python train.py --train_examples=48750 --crop_scale_min=1 --horizontal_flip=false --arch="resnet_bottleneck" --kernel_size=3 --num_labels=16 --momentum=0.85 --orthogonalizer="newton_schulz_5" --adamw_lr_other_params=0.0009 --steps=4200 --batch_size=64 --epochs=5.5 --final_lr_fraction=0.01 --weight_decay=0.05
Rows from block 4, named by matrix and row number. Each number is 50 + 15 x the weight over its row's rms, rounded and kept within 0 to 99. All counts start at 0. After the name is the row's rms in percent of the matrix's.
# convs1: 3x3 conv, stride 2 (model.blocks.4.convs.1.weight, 128x128x3x3), inputs 65-77, a 3x3 kernel for each
convs1.51 108:55 49 57 58 58 69 52 65 66 60 64 61 59 31 39 67 50 64 36 46 54 34 47 80 56 60 77 37 37 46 53 52 44 34 50 59 43 60 54 47 48 60 51 29 41 57 48 53 50 57 55 63 69 63 58 52 30 40 54 41 39 37 40 54 67 54 36 51 58 39 29 31 46 29 61 63 64 46 57 48 52 48 49 12 53 34 39 50 49 58 81 99 43 99 11 06 31 40 73 86 35 51 63 46 50 48 24 82 91 61 51 56 42 39 38 40 29
convs1.52 101:64 67 70 59 68 46 41 53 50 12 35 54 43 53 26 43 41 10 53 59 42 41 55 30 63 48 46 32 39 45 24 39 52 56 53 51 43 31 38 50 32 47 38 59 55 72 55 59 38 60 57 37 50 56 37 43 72 77 41 63 72 43 45 86 83 62 61 69 72 30 52 38 35 21 58 33 43 52 40 43 69 46 36 45 61 63 41 40 42 61 44 69 81 49 35 32 44 42 28 39 39 35 65 59 11 53 49 09 62 78 99 60 55 57 18 56 31
convs1.53 103:67 73 69 58 38 34 54 62 46 39 38 51 45 38 33 51 50 24 47 68 32 52 46 24 55 71 40 30 36 35 48 29 39 43 24 23 31 18 39 37 41 43 31 37 48 58 57 59 68 44 54 44 48 52 55 46 56 53 36 38 63 71 36 60 40 34 52 43 53 53 34 22 21 43 66 76 87 74 99 88 52 45 39 64 53 46 35 51 76 77 29 99 69 33 82 44 64 17 29 67 49 67 59 22 59 32 41 49 61 52 70 32 39 56 21 56 67
convs1.54 099:57 69 57 43 47 63 55 43 42 56 50 06 41 40 57 40 49 43 43 37 35 30 50 42 65 33 48 70 41 56 29 43 56 54 47 31 61 32 44 54 52 42 68 38 41 48 38 48 47 61 28 50 34 41 52 60 46 64 54 41 70 99 33 73 65 43 50 39 47 64 57 52 48 66 60 58 46 45 43 35 57 58 54 49 60 31 71 93 53 80 56 32 13 51 40 51 80 86 40 94 16 28 66 36 50 73 89 74 61 63 43 79 52 79 27 99 28
convs1.55 101:50 35 31 45 47 43 30 55 45 47 44 64 80 50 60 34 31 44 37 52 49 64 49 44 48 52 42 39 56 83 46 46 47 51 55 51 36 27 51 56 41 50 57 35 12 44 46 43 51 59 43 54 52 43 65 51 44 62 51 45 59 32 42 58 39 38 71 40 33 52 63 20 64 62 53 24 40 43 29 28 36 28 44 50 58 62 35 82 74 64 56 57 60 57 26 74 86 68 57 44 60 89 36 51 50 51 38 50 55 37 47 51 46 57 58 74 54
convs1.56 094:53 42 53 45 44 62 61 56 80 36 55 69 51 65 61 35 36 35 43 42 40 47 39 57 53 64 45 51 61 22 28 45 47 45 49 36 54 42 47 39 27 46 65 49 46 40 29 42 34 41 60 51 60 49 19 53 38 30 42 45 33 63 11 59 53 45 43 44 32 60 47 34 59 39 59 41 65 53 53 44 61 23 34 45 26 52 46 39 53 12 61 40 28 00 37 00 31 00 00 47 73 53 55 28 52 41 45 49 46 58 58 39 48 37 68 49 31
convs1.57 104:70 42 59 46 41 34 33 53 29 46 32 69 74 32 54 73 39 43 32 52 62 39 59 48 43 38 36 48 49 54 34 65 58 37 41 40 36 33 45 23 69 55 38 60 37 54 46 46 46 40 43 42 37 44 38 35 34 42 59 63 30 37 67 66 42 40 43 71 43 59 39 40 44 52 32 53 67 52 54 58 37 77 57 51 58 40 62 61 67 00 52 50 30 48 53 48 71 14 99 46 71 37 34 39 47 40 30 54 33 48 59 21 49 51 45 38 61
convs1.58 097:36 27 58 52 65 51 41 43 05 56 72 62 72 66 79 74 81 62 48 47 46 60 39 68 51 66 41 24 39 37 59 56 62 68 65 67 40 41 47 70 48 47 46 68 38 53 48 49 56 51 57 38 45 31 53 39 57 45 34 37 27 49 47 54 40 36 62 54 23 57 53 44 43 53 43 36 41 42 33 43 52 43 60 52 59 32 48 35 29 32 99 97 20 29 46 60 58 54 99 34 55 59 37 30 47 69 26 48 48 44 50 54 64 57 50 22 49
convs1.59 103:78 57 31 71 44 38 45 35 35 77 78 48 40 80 41 62 94 61 46 52 51 56 31 57 55 50 57 33 62 61 35 41 55 49 56 44 67 60 55 34 42 57 55 50 45 30 48 43 41 56 39 57 35 29 68 61 71 53 48 61 30 53 60 34 68 41 38 29 67 59 51 53 81 67 71 33 54 73 41 53 65 59 55 55 98 53 87 57 26 67 35 65 05 56 61 30 75 61 38 56 10 18 66 23 44 50 52 41 16 44 65 41 31 68 33 40 70
convs1.60 103:33 49 30 50 60 47 62 48 49 51 60 68 39 52 34 64 52 65 50 47 38 60 72 51 44 20 65 63 36 65 90 57 48 65 58 48 72 51 48 59 30 30 48 23 46 31 47 40 50 46 59 47 42 47 35 43 36 27 40 27 29 36 13 39 44 31 49 28 85 33 70 72 35 68 44 39 57 58 41 36 56 82 73 45 33 37 82 48 56 32 34 55 76 47 20 66 50 34 99 51 45 69 41 72 62 37 48 46 35 44 47 43 63 48 38 50 40
convs1.61 097:57 47 42 77 49 47 58 50 31 52 23 62 22 35 52 49 39 47 56 57 49 26 50 56 59 61 59 24 48 34 53 50 35 57 39 32 94 49 41 49 51 58 35 45 35 55 59 66 72 62 48 79 70 50 74 77 57 30 64 61 53 43 32 49 60 70 68 55 33 46 44 28 47 61 48 72 54 62 59 75 64 40 62 59 69 60 61 60 60 45 37 08 68 24 46 24 39 07 74 44 71 57 31 41 76 34 44 55 78 36 45 38 56 13 60 63 27
convs1.62 099:57 55 66 57 66 67 44 75 43 21 60 46 42 55 51 22 51 40 46 57 61 60 52 74 58 62 74 61 85 65 67 56 89 56 70 57 63 64 74 68 66 89 79 65 70 57 59 64 56 58 63 58 50 58 59 46 58 57 35 54 65 99 71 58 63 42 88 50 37 42 45 26 76 66 21 56 31 53 59 35 53 73 53 35 39 44 44 59 46 43 83 33 67 49 21 59 32 62 53 16 56 40 60 78 76 60 74 42 20 25 34 18 49 21 60 50 44
convs1.63 097:48 32 32 60 57 54 31 64 65 47 51 78 49 36 41 42 29 36 31 79 64 61 38 76 60 73 81 50 41 38 43 64 56 67 59 49 59 50 10 49 34 38 71 58 56 45 38 44 53 41 34 35 45 43 55 62 50 28 45 68 46 52 48 62 45 50 64 77 61 62 66 22 48 57 47 57 46 72 60 54 99 36 45 58 42 58 63 74 58 24 39 60 80 53 77 28 31 51 26 33 51 51 51 75 50 69 40 68 73 77 93 64 89 88 95 56 57
convs1.64 103:64 48 48 62 48 71 28 44 61 34 22 49 34 43 35 41 34 60 65 45 66 75 67 63 34 36 53 21 25 38 51 69 80 43 67 71 43 41 20 23 57 68 40 59 81 39 48 46 63 59 68 32 50 71 51 30 50 57 39 37 42 60 45 37 40 44 33 30 59 65 70 68 79 43 45 55 49 41 66 40 49 47 60 62 40 42 39 62 46 60 66 70 54 26 48 42 73 36 41 59 47 09 40 53 51 39 36 53 78 51 38 65 65 30 44 59 00
convs1.65 103:65 54 34 44 55 37 32 40 38 38 47 61 51 62 73 45 86 59 44 52 52 45 53 81 65 65 63 26 34 56 43 45 62 35 49 50 30 47 33 29 51 63 43 56 64 52 33 31 30 32 44 42 29 32 26 35 57 37 44 47 49 61 54 34 45 41 40 54 64 37 46 63 57 66 54 46 66 54 41 44 41 04 13 38 56 52 34 53 40 39 99 66 79 42 33 86 57 99 82 36 25 30 50 43 22 48 47 32 35 55 73 42 71 55 31 54 39
convs1.66 095:52 64 56 59 56 42 57 47 61 39 55 16 49 41 36 18 27 27 63 45 44 28 65 22 39 42 57 46 44 63 45 35 62 40 47 56 35 47 58 55 36 83 34 44 50 57 60 56 50 53 16 49 46 26 36 50 93 52 13 73 29 30 43 10 31 43 34 35 43 65 35 32 48 42 43 64 60 57 50 42 90 41 38 71 32 42 80 23 75 66 77 42 70 40 50 65 23 87 65 28 41 45 50 25 53 34 53 53 53 42 98 42 22 74 59 51 73
convs1.67 101:68 63 44 37 53 73 56 55 65 77 29 42 67 44 16 36 78 74 62 72 51 33 63 39 71 70 46 56 59 67 34 31 58 74 55 52 77 61 81 32 19 75 36 23 52 54 62 59 55 48 65 59 47 52 32 39 47 50 43 48 29 30 21 55 56 61 42 53 46 82 61 61 70 74 58 60 52 28 44 49 42 15 32 51 46 48 53 83 54 06 61 58 23 33 59 65 62 75 56 74 43 46 73 70 48 66 60 38 51 60 34 57 50 53 42 59 58
convs1.68 109:50 27 51 63 53 48 51 62 37 24 32 01 46 55 42 53 40 48 61 37 34 53 38 32 51 26 47 45 43 75 46 50 51 55 85 53 32 41 81 20 43 78 52 44 52 55 38 45 64 52 42 61 59 56 78 35 84 68 57 87 50 58 61 13 58 64 39 62 36 42 65 94 45 51 24 93 79 55 76 63 63 61 45 50 56 63 44 40 35 13 56 39 51 32 40 59 46 66 28 56 59 57 45 34 65 51 37 49 74 32 69 58 50 74 52 53 40
convs1.69 100:36 60 81 56 35 59 51 48 69 50 46 45 51 29 38 63 63 35 51 70 45 34 47 20 52 55 51 80 63 55 72 50 50 61 79 54 99 43 38 65 47 52 27 58 53 54 66 53 34 41 44 61 41 57 20 91 66 44 72 40 78 60 14 51 37 36 40 61 13 36 56 49 19 44 78 43 35 36 62 45 55 70 76 82 68 51 42 47 16 29 66 27 46 58 54 60 37 58 17 45 65 24 50 39 46 71 35 37 47 53 38 50 43 30 50 37 32
convs1.70 100:41 48 53 48 68 69 71 58 59 58 70 22 45 51 40 18 28 55 72 59 43 72 62 59 58 31 41 84 61 39 61 46 55 70 61 42 71 46 42 82 42 42 70 56 37 36 53 68 34 54 65 50 54 62 81 73 66 61 58 15 51 48 35 42 48 50 51 52 61 35 42 51 48 37 49 35 39 57 45 27 65 56 60 26 52 43 66 79 68 32 51 28 32 10 45 48 44 49 50 88 95 21 81 47 04 59 25 29 62 66 37 56 45 51 51 46 64
convs1.71 104:51 52 62 40 58 60 32 57 65 25 14 29 91 33 35 89 62 38 43 49 42 49 51 49 45 51 44 69 66 62 62 58 45 56 55 56 56 50 54 43 53 69 33 36 75 48 40 52 56 44 64 48 50 71 59 52 55 43 46 33 40 28 17 48 43 52 44 59 51 43 54 41 67 58 60 48 38 49 56 43 56 32 74 52 21 38 62 00 51 28 77 23 63 43 00 18 73 00 31 32 37 51 38 41 19 35 49 26 56 64 25 01 17 24 32 17 44
convs1.72 099:42 42 55 44 25 46 49 54 50 78 31 40 45 69 74 43 57 70 57 63 51 42 54 63 28 55 52 27 18 45 53 51 46 38 51 49 25 33 33 58 51 41 57 43 37 55 46 66 51 51 60 42 49 34 50 57 45 84 70 53 39 63 53 41 63 44 60 40 53 57 50 34 48 36 19 32 56 26 53 21 24 91 73 23 69 44 58 64 55 89 35 57 49 36 79 57 32 28 29 46 38 47 78 85 74 37 62 40 72 72 74 67 70 46 40 29 56
convs1.73 098:40 65 52 43 50 54 31 37 54 65 19 51 70 22 63 53 44 70 46 73 54 40 34 49 21 37 53 59 59 49 55 45 51 63 49 57 40 45 62 42 30 56 42 25 52 51 52 66 54 51 62 40 41 29 34 37 35 58 45 38 44 55 53 54 55 57 49 27 37 50 50 59 53 66 51 34 50 54 49 53 41 77 68 47 38 42 70 15 29 41 34 14 82 81 44 54 46 42 73 51 40 68 54 54 34 56 67 61 33 29 44 64 42 53 21 49 33
convs1.74 091:50 38 55 51 83 66 55 72 58 42 14 55 51 22 50 41 16 36 54 57 62 74 42 44 65 49 62 48 30 37 21 29 38 59 33 57 58 62 56 54 55 69 49 55 48 60 52 60 82 82 59 66 75 61 44 19 35 30 42 09 44 34 36 64 55 55 50 40 68 30 46 47 70 47 50 67 67 59 71 59 54 51 76 32 08 70 41 17 58 42 78 48 86 62 17 68 36 59 62 48 79 30 29 72 01 18 29 38 35 48 61 52 52 38 57 72 40
convs1.75 097:34 55 60 52 42 55 66 53 34 31 62 59 36 66 79 52 66 63 42 51 41 24 45 58 53 45 45 44 44 45 27 38 35 29 29 59 39 38 51 10 36 77 24 52 66 52 48 46 54 51 58 53 55 45 45 40 20 03 32 25 22 22 43 50 49 61 51 45 31 65 54 37 45 71 68 27 52 58 46 54 49 61 71 63 89 40 43 82 66 62 78 37 60 33 33 58 34 39 26 73 48 33 20 54 56 17 30 43 51 49 32 53 43 60 59 49 25
convs1.76 109:60 54 56 77 53 40 61 64 52 72 70 58 60 78 52 34 70 65 59 40 49 50 46 36 33 42 43 70 41 23 43 34 43 43 54 38 40 60 61 18 33 28 56 23 50 49 59 50 53 72 62 59 45 46 46 18 33 44 46 28 56 45 54 56 25 54 43 73 55 70 54 88 68 87 79 31 57 56 13 52 40 68 40 20 31 29 59 46 39 34 46 57 61 40 46 39 47 29 31 48 31 29 42 30 33 44 27 32 37 18 47 54 42 47 65 61 61
convs1.77 099:34 56 52 45 56 53 55 47 49 60 58 14 43 48 53 41 51 36 78 50 33 69 46 34 63 42 36 52 57 56 51 48 53 40 28 47 70 53 69 48 40 27 54 47 39 53 60 58 40 67 51 39 35 44 51 60 47 53 51 30 53 62 58 53 53 24 52 50 20 46 58 42 59 60 46 50 53 50 46 30 39 51 49 54 56 38 38 52 40 67 23 34 55 39 65 99 31 44 42 21 39 12 57 42 50 58 86 45 37 27 62 69 62 55 33 74 40
convs1.78 101:63 61 60 70 63 81 57 58 45 76 59 44 38 23 44 39 30 19 51 79 63 55 56 64 66 59 51 56 52 56 55 53 46 40 35 47 69 44 38 44 54 40 57 65 55 52 69 85 42 52 69 53 58 64 30 41 51 52 45 52 36 32 27 71 62 51 51 35 48 68 47 83 61 63 46 66 52 49 50 52 40 70 52 48 43 31 15 77 35 37 58 39 49 71 43 22 36 19 45 69 46 31 64 61 24 80 34 27 23 40 57 59 65 54 58 52 56
convs1.79 100:52 30 50 53 53 49 46 66 57 27 57 49 65 48 57 78 37 54 68 80 67 48 39 40 29 34 51 85 74 55 52 49 66 32 29 51 57 97 57 46 32 50 72 65 31 37 44 44 51 48 31 39 55 60 38 46 72 57 40 48 13 04 19 72 64 59 40 68 59 37 52 61 62 41 47 53 42 31 28 46 32 38 57 61 48 49 65 16 39 33 67 24 57 18 57 81 40 38 57 56 82 85 31 41 44 39 27 29 53 76 64 42 58 59 32 63 40
convs1.80 103:45 53 58 37 57 53 35 75 67 19 56 67 38 60 47 42 46 49 48 61 74 29 69 37 38 62 47 72 47 38 82 44 45 77 44 52 54 36 44 76 54 41 73 76 51 55 66 76 57 60 75 58 48 57 47 49 41 52 60 53 84 56 41 59 50 38 61 55 60 49 68 77 57 60 71 45 41 56 35 47 38 75 31 39 53 54 18 73 55 49 77 57 29 39 68 52 34 39 45 20 28 35 30 26 40 64 53 24 35 38 54 26 30 48 87 59 47
convs1.81 095:51 50 72 74 35 34 49 63 54 73 85 50 44 51 28 68 64 51 24 24 57 36 49 44 71 66 65 30 42 65 61 59 57 66 72 63 41 38 63 45 63 46 75 92 69 46 54 58 55 41 49 39 37 35 81 75 60 21 63 48 29 36 67 68 56 59 57 42 47 58 54 80 41 31 42 61 30 25 59 39 59 30 52 77 52 52 51 77 21 54 46 49 51 48 36 48 22 50 50 48 48 60 47 35 32 60 75 70 85 59 29 42 59 44 52 63 53
convs1.82 096:49 47 32 68 61 56 50 74 69 58 36 71 38 44 74 47 31 44 53 62 42 62 60 79 63 70 64 51 76 77 79 75 73 47 79 70 52 60 35 74 81 35 45 58 43 22 56 52 49 49 47 61 51 46 42 35 19 76 61 53 58 79 64 59 66 50 66 62 63 55 49 57 21 29 67 33 40 57 43 51 55 58 38 53 66 33 45 52 50 30 40 69 67 63 54 38 34 40 41 29 42 74 44 49 38 75 49 81 36 38 31 60 38 53 41 47 57
convs1.83 101:23 36 33 29 50 61 14 52 53 57 44 51 66 33 26 29 16 28 30 57 63 50 49 50 56 48 38 57 60 61 52 56 34 39 43 38 59 41 73 55 25 37 63 39 25 36 31 40 52 36 59 59 40 54 00 40 53 84 46 57 46 53 44 50 65 42 50 55 44 38 51 42 43 36 35 43 50 35 40 51 32 63 71 57 36 51 54 60 60 41 71 55 66 49 22 75 34 76 93 44 46 67 78 28 20 55 43 40 55 54 22 84 43 45 53 55 65
convs1.84 096:48 48 45 52 56 43 54 56 58 27 29 31 22 58 49 40 32 37 49 43 34 47 66 75 49 45 57 60 51 46 52 58 40 41 60 42 62 54 50 62 47 55 35 51 37 69 67 60 55 50 52 47 59 43 26 28 36 67 64 64 73 65 78 45 41 71 63 50 42 54 61 51 52 55 53 42 67 53 53 69 64 59 90 30 44 47 19 90 41 38 50 56 46 72 53 48 48 57 43 29 87 44 42 73 80 24 44 34 51 30 57 68 43 39 78 80 81
convs1.85 099:55 46 26 28 57 35 38 40 48 45 62 43 67 46 88 50 40 32 56 63 51 63 81 64 49 64 81 50 41 46 63 39 58 30 50 52 41 28 41 52 27 22 22 47 43 68 58 53 55 61 37 63 50 41 74 38 43 67 48 37 47 29 22 62 66 51 22 43 36 41 64 53 42 51 24 84 75 73 89 63 72 51 74 59 54 34 01 26 61 21 63 35 33 42 33 45 47 64 52 45 69 57 66 40 47 72 42 51 29 48 61 16 20 18 40 42 34
convs1.86 102:46 62 42 49 43 61 32 53 34 52 38 49 41 55 30 38 49 43 50 60 61 48 67 69 26 56 72 47 41 47 52 51 56 20 54 52 51 42 53 68 56 25 53 73 50 58 47 47 45 46 35 32 39 44 27 35 41 47 15 51 28 63 69 66 48 48 44 43 75 47 50 74 57 65 46 64 36 41 70 56 43 18 39 34 38 31 40 75 70 58 32 50 56 34 48 56 30 22 52 69 42 16 98 48 20 70 65 55 50 61 56 50 56 82 57 67 39
convs1.87 093:56 36 43 20 39 43 45 37 45 34 48 57 75 54 43 13 53 30 46 27 57 39 62 46 60 65 61 30 28 39 38 42 42 53 40 60 50 51 39 33 54 56 54 35 46 73 54 52 53 59 57 46 72 48 56 60 85 73 50 72 11 26 49 19 52 38 28 59 19 60 45 46 74 65 66 65 47 50 73 70 62 08 56 04 43 31 33 65 61 67 31 49 61 83 61 64 40 35 31 79 37 41 59 52 50 37 51 72 47 54 59 47 51 66 60 38 61
convs1.88 097:59 41 55 48 49 72 64 39 64 69 83 73 44 77 51 74 41 55 35 83 60 47 59 53 39 50 63 24 33 50 30 39 44 38 39 05 37 51 73 38 45 51 60 46 29 57 45 54 38 62 61 54 58 52 53 26 24 19 45 51 27 64 00 39 69 65 38 47 68 51 53 44 33 45 32 45 57 32 48 39 29 55 42 38 28 46 66 19 72 54 68 68 21 48 50 45 48 08 24 51 65 64 44 57 58 39 59 63 50 38 77 56 59 55 54 46 37
convs1.89 095:74 57 57 34 49 43 51 62 56 18 26 09 37 67 40 56 46 28 26 38 47 45 55 69 41 54 69 26 40 59 33 49 59 42 57 51 52 60 33 42 82 54 40 38 45 49 61 32 36 46 55 70 47 42 71 63 45 53 36 79 31 12 62 52 54 57 64 49 38 52 73 59 56 44 52 68 31 66 71 31 67 19 69 72 59 37 26 41 47 34 54 37 18 35 37 51 19 71 82 76 38 50 23 48 36 17 45 38 71 36 53 73 56 55 43 55 51
convs1.90 098:44 58 67 52 51 49 57 55 40 48 84 59 51 31 50 39 46 35 65 69 71 40 51 82 29 40 49 55 59 99 35 58 93 34 53 71 46 55 76 23 52 75 60 60 65 44 45 46 47 49 49 52 60 63 81 70 68 24 57 92 53 30 73 48 48 59 29 41 68 40 18 73 36 59 49 42 39 38 69 43 41 55 40 46 63 62 52 47 56 39 63 74 52 32 43 91 45 66 50 50 34 44 46 51 60 32 67 39 78 53 57 58 29 45 57 51 66
convs1.91 102:41 56 57 50 60 52 35 55 57 49 29 44 46 35 35 54 37 44 45 80 39 62 32 28 50 52 48 67 62 35 40 38 22 57 44 44 84 37 37 55 54 19 50 43 44 47 61 46 43 47 31 43 50 60 43 65 54 50 55 54 94 64 62 75 45 55 68 35 30 61 32 43 34 46 51 48 53 56 45 58 61 50 65 82 58 43 52 41 35 43 53 31 38 14 20 48 46 41 76 53 79 58 90 56 38 54 37 38 53 40 74 67 42 87 78 44 55
convs1.92 107:38 51 82 43 53 66 37 37 62 94 36 04 41 94 56 36 57 61 74 46 40 63 54 53 55 63 55 35 35 37 30 31 24 39 26 37 40 44 60 51 45 34 72 57 44 47 64 53 49 58 70 39 44 53 55 40 33 50 50 55 75 85 45 52 40 60 49 38 66 43 34 58 57 42 29 61 35 48 51 41 33 50 43 13 55 48 53 56 37 67 69 51 48 94 58 40 48 80 72 50 41 43 99 63 43 56 94 50 72 64 32 46 35 68 62 24 61
convs1.93 097:64 40 38 71 53 63 64 58 58 77 43 32 43 54 16 74 56 52 58 82 77 75 61 80 41 60 57 41 34 38 20 37 35 58 45 25 35 42 43 50 45 54 53 65 47 42 48 40 44 45 51 63 61 55 67 51 52 53 35 61 63 60 52 62 42 62 77 60 62 45 59 49 45 50 95 67 50 54 74 54 71 55 61 53 28 48 74 40 40 36 54 62 47 42 47 00 41 32 37 47 67 28 36 71 39 40 56 65 53 44 66 40 49 58 28 59 40
convs1.94 098:46 52 48 76 56 41 50 66 44 78 58 60 52 48 42 59 60 29 71 77 58 43 40 68 19 62 74 43 46 90 37 30 53 35 37 59 63 72 94 53 49 59 99 55 56 56 51 77 47 41 49 46 60 57 37 58 54 27 61 73 18 24 74 46 27 50 52 30 57 48 49 49 64 39 72 52 26 40 63 28 66 30 53 29 30 33 09 55 70 34 33 79 80 35 64 59 64 81 06 70 77 55 59 60 44 87 47 44 45 35 41 40 59 77 33 60 64
convs1.95 098:42 33 36 49 34 57 54 41 42 39 93 68 68 71 53 43 67 69 54 39 50 56 44 47 68 33 51 37 81 71 48 46 54 56 62 51 59 69 52 60 69 31 41 60 48 60 53 44 60 59 57 67 47 63 37 38 46 49 58 57 39 25 57 54 55 24 60 46 43 62 29 49 40 34 44 46 40 44 77 62 42 71 69 52 63 52 40 59 17 42 17 79 53 79 28 16 57 80 65 66 62 57 35 56 54 45 51 85 33 54 37 37 69 34 46 64 68
convs1.96 100:62 65 61 56 63 54 77 76 49 42 37 26 40 45 06 46 26 23 61 57 67 45 57 53 99 61 60 47 43 48 65 44 55 44 42 37 48 45 35 45 48 45 53 44 50 77 45 59 66 52 43 63 60 62 42 39 70 28 31 47 65 33 48 30 36 41 43 29 43 49 40 47 47 37 13 46 79 53 68 75 70 56 47 57 57 37 19 28 25 27 67 52 84 37 69 44 74 19 37 41 66 64 17 34 29 49 48 51 45 35 65 23 44 61 52 52 54
convs1.97 103:50 52 52 57 25 48 37 36 62 32 27 08 35 35 46 72 50 99 41 40 48 57 43 25 43 41 19 55 45 60 59 44 57 54 38 55 54 45 49 46 35 61 55 43 99 74 60 62 71 53 60 52 50 55 36 33 60 31 53 35 65 31 79 39 54 61 70 50 62 48 64 54 53 38 54 76 38 51 78 44 14 29 20 51 15 68 55 49 72 68 35 34 64 31 42 78 71 44 45 45 62 68 39 48 72 57 88 95 66 52 54 58 65 33 53 50 49
convs1.98 098:46 60 63 40 37 45 64 45 34 43 51 29 37 57 61 20 67 65 76 54 80 41 44 71 28 46 65 46 47 47 39 55 70 41 62 60 43 47 37 13 30 70 33 61 61 43 47 58 46 51 47 40 51 59 57 31 51 77 62 28 83 65 49 35 68 61 32 53 86 19 64 62 46 12 46 52 27 31 52 30 63 63 53 52 69 34 35 71 77 45 78 64 47 12 43 65 54 76 83 47 78 15 59 46 59 35 33 64 54 49 47 42 48 46 57 61 61
convs1.99 095:46 46 52 56 52 49 63 54 56 72 65 71 21 09 72 38 23 64 47 55 32 51 43 38 36 27 19 48 64 53 52 46 74 55 52 40 77 46 35 64 44 21 39 52 16 35 41 46 62 43 58 48 55 54 58 75 64 55 81 76 52 59 62 47 30 50 54 49 38 47 38 26 36 44 84 60 55 78 48 71 61 90 71 45 73 43 26 57 43 35 37 41 89 08 59 12 27 30 33 45 52 48 24 53 22 45 30 37 30 49 77 56 68 68 37 61 53
convs1.100 094:38 54 41 48 48 65 48 57 65 43 23 30 20 51 47 61 36 46 50 53 26 51 50 48 48 34 45 74 60 44 63 41 65 52 39 87 70 38 58 48 46 45 66 45 68 49 46 48 51 48 60 40 70 61 57 99 65 48 27 43 65 29 52 47 55 46 68 43 65 49 43 68 58 77 56 51 41 50 69 79 73 51 27 62 40 29 79 31 42 79 41 47 46 18 49 18 63 30 72 48 56 23 31 50 44 41 35 39 31 32 35 46 26 27 45 30 39
convs1.101 105:51 40 46 73 45 66 81 78 68 22 45 59 39 26 39 23 42 31 42 48 46 69 41 45 40 54 46 44 60 66 49 52 64 46 58 56 32 23 75 52 45 41 56 53 34 69 50 66 75 66 75 81 51 62 32 66 43 27 42 66 32 61 73 31 60 47 62 48 65 42 25 49 52 59 36 58 64 45 46 40 53 71 76 38 62 52 24 24 24 48 55 37 36 75 52 06 35 35 02 56 55 42 38 52 27 54 48 73 85 59 55 56 36 49 39 58 56
convs1.102 097:48 54 53 61 62 59 63 49 27 64 39 45 94 58 53 84 71 72 44 45 74 55 50 46 45 55 51 41 51 40 50 76 44 21 57 64 61 71 52 84 64 49 37 60 83 46 35 49 56 73 44 57 46 55 39 56 48 39 63 26 46 35 49 48 40 47 54 49 52 34 45 66 36 70 52 73 45 67 58 34 50 60 22 47 29 62 29 65 85 63 73 34 69 57 24 57 87 83 47 44 62 51 58 51 34 62 17 30 62 46 36 47 45 50 60 44 42
convs1.103 106:50 63 46 41 49 42 53 42 51 48 31 54 52 49 42 74 51 08 70 59 88 24 52 64 27 40 56 46 36 44 52 63 24 36 28 35 76 64 63 50 56 55 49 39 46 55 43 46 38 59 40 41 34 51 45 41 46 44 73 60 23 54 48 73 73 71 54 40 75 50 55 78 45 19 09 50 51 49 42 50 38 57 46 51 38 76 49 96 28 77 70 27 83 53 42 23 40 76 50 38 74 46 28 43 46 38 45 46 34 36 21 58 38 52 56 46 60
convs1.104 105:52 50 35 39 38 49 50 46 51 62 45 57 49 60 33 48 62 63 41 43 63 39 54 64 41 51 56 50 48 40 73 58 62 48 60 70 23 46 29 31 60 81 61 65 55 51 45 46 50 29 24 48 44 31 34 45 68 37 44 64 52 72 66 64 45 60 54 80 58 48 64 50 55 21 48 35 39 50 36 43 39 41 68 54 44 32 65 23 34 41 82 50 37 57 82 49 60 82 29 43 47 44 31 52 40 63 57 05 59 67 51 40 52 47 56 53 63
convs1.105 105:65 60 46 53 51 57 42 55 67 41 26 60 23 48 39 62 66 30 50 39 51 42 56 32 35 25 44 54 58 45 46 65 27 50 56 20 48 32 45 46 42 36 71 44 32 35 41 45 55 41 68 40 38 49 65 66 60 66 54 63 46 60 42 52 67 82 33 51 72 37 59 50 43 44 55 34 26 37 45 30 57 71 49 67 41 90 19 49 69 28 43 39 96 59 57 73 99 75 44 47 41 38 57 41 22 57 32 16 45 86 52 41 66 61 37 64 69
convs1.106 102:45 40 54 34 61 33 30 35 27 51 35 80 72 46 57 43 40 57 50 56 49 51 47 68 59 52 41 56 57 20 49 67 65 32 55 57 45 45 69 60 32 56 54 40 47 38 33 26 40 32 31 38 42 38 55 62 37 57 45 32 65 59 60 42 58 47 62 50 44 41 40 61 47 34 45 44 45 38 60 59 59 32 71 52 36 52 89 53 61 53 45 15 86 19 36 58 15 99 71 47 24 34 40 53 58 66 32 77 22 47 75 58 57 29 61 48 21
convs1.107 106:45 67 54 66 41 52 62 59 58 80 72 55 04 75 57 26 49 44 54 26 30 42 37 34 46 61 52 43 44 06 35 66 36 58 72 49 34 19 10 53 35 16 64 65 26 54 60 43 42 43 51 46 52 57 62 42 52 47 48 67 47 48 38 42 54 17 54 57 12 62 75 48 62 22 63 32 70 60 47 49 55 72 62 55 61 44 28 45 70 42 67 46 58 50 44 36 64 56 56 63 81 50 33 58 69 68 47 99 79 48 21 49 58 42 62 61 60
convs1.108 101:47 55 52 50 52 40 43 49 51 60 23 66 50 44 44 46 45 30 72 51 44 50 49 59 45 62 70 49 43 60 49 49 55 64 72 73 50 57 65 25 36 83 28 62 78 60 59 53 74 61 66 48 48 44 65 71 65 65 43 25 46 40 56 70 61 67 54 44 44 69 56 47 53 55 46 44 78 56 33 63 60 74 79 46 43 61 76 52 68 57 23 52 48 40 75 51 61 30 30 53 36 38 59 41 26 60 23 53 51 38 32 57 49 38 58 42 24
convs1.109 097:53 58 56 57 53 50 36 42 49 25 53 48 32 59 43 43 20 55 45 50 54 71 38 49 81 62 56 47 62 54 70 26 44 92 63 18 54 50 47 66 55 59 96 55 64 41 47 56 61 65 59 54 37 44 36 41 50 42 41 20 73 57 33 62 55 47 38 56 47 41 53 32 46 34 41 31 38 49 53 34 60 74 42 49 45 58 31 35 70 51 52 63 58 62 35 58 47 63 53 65 51 29 34 47 60 38 48 59 74 69 42 19 44 38 43 80 67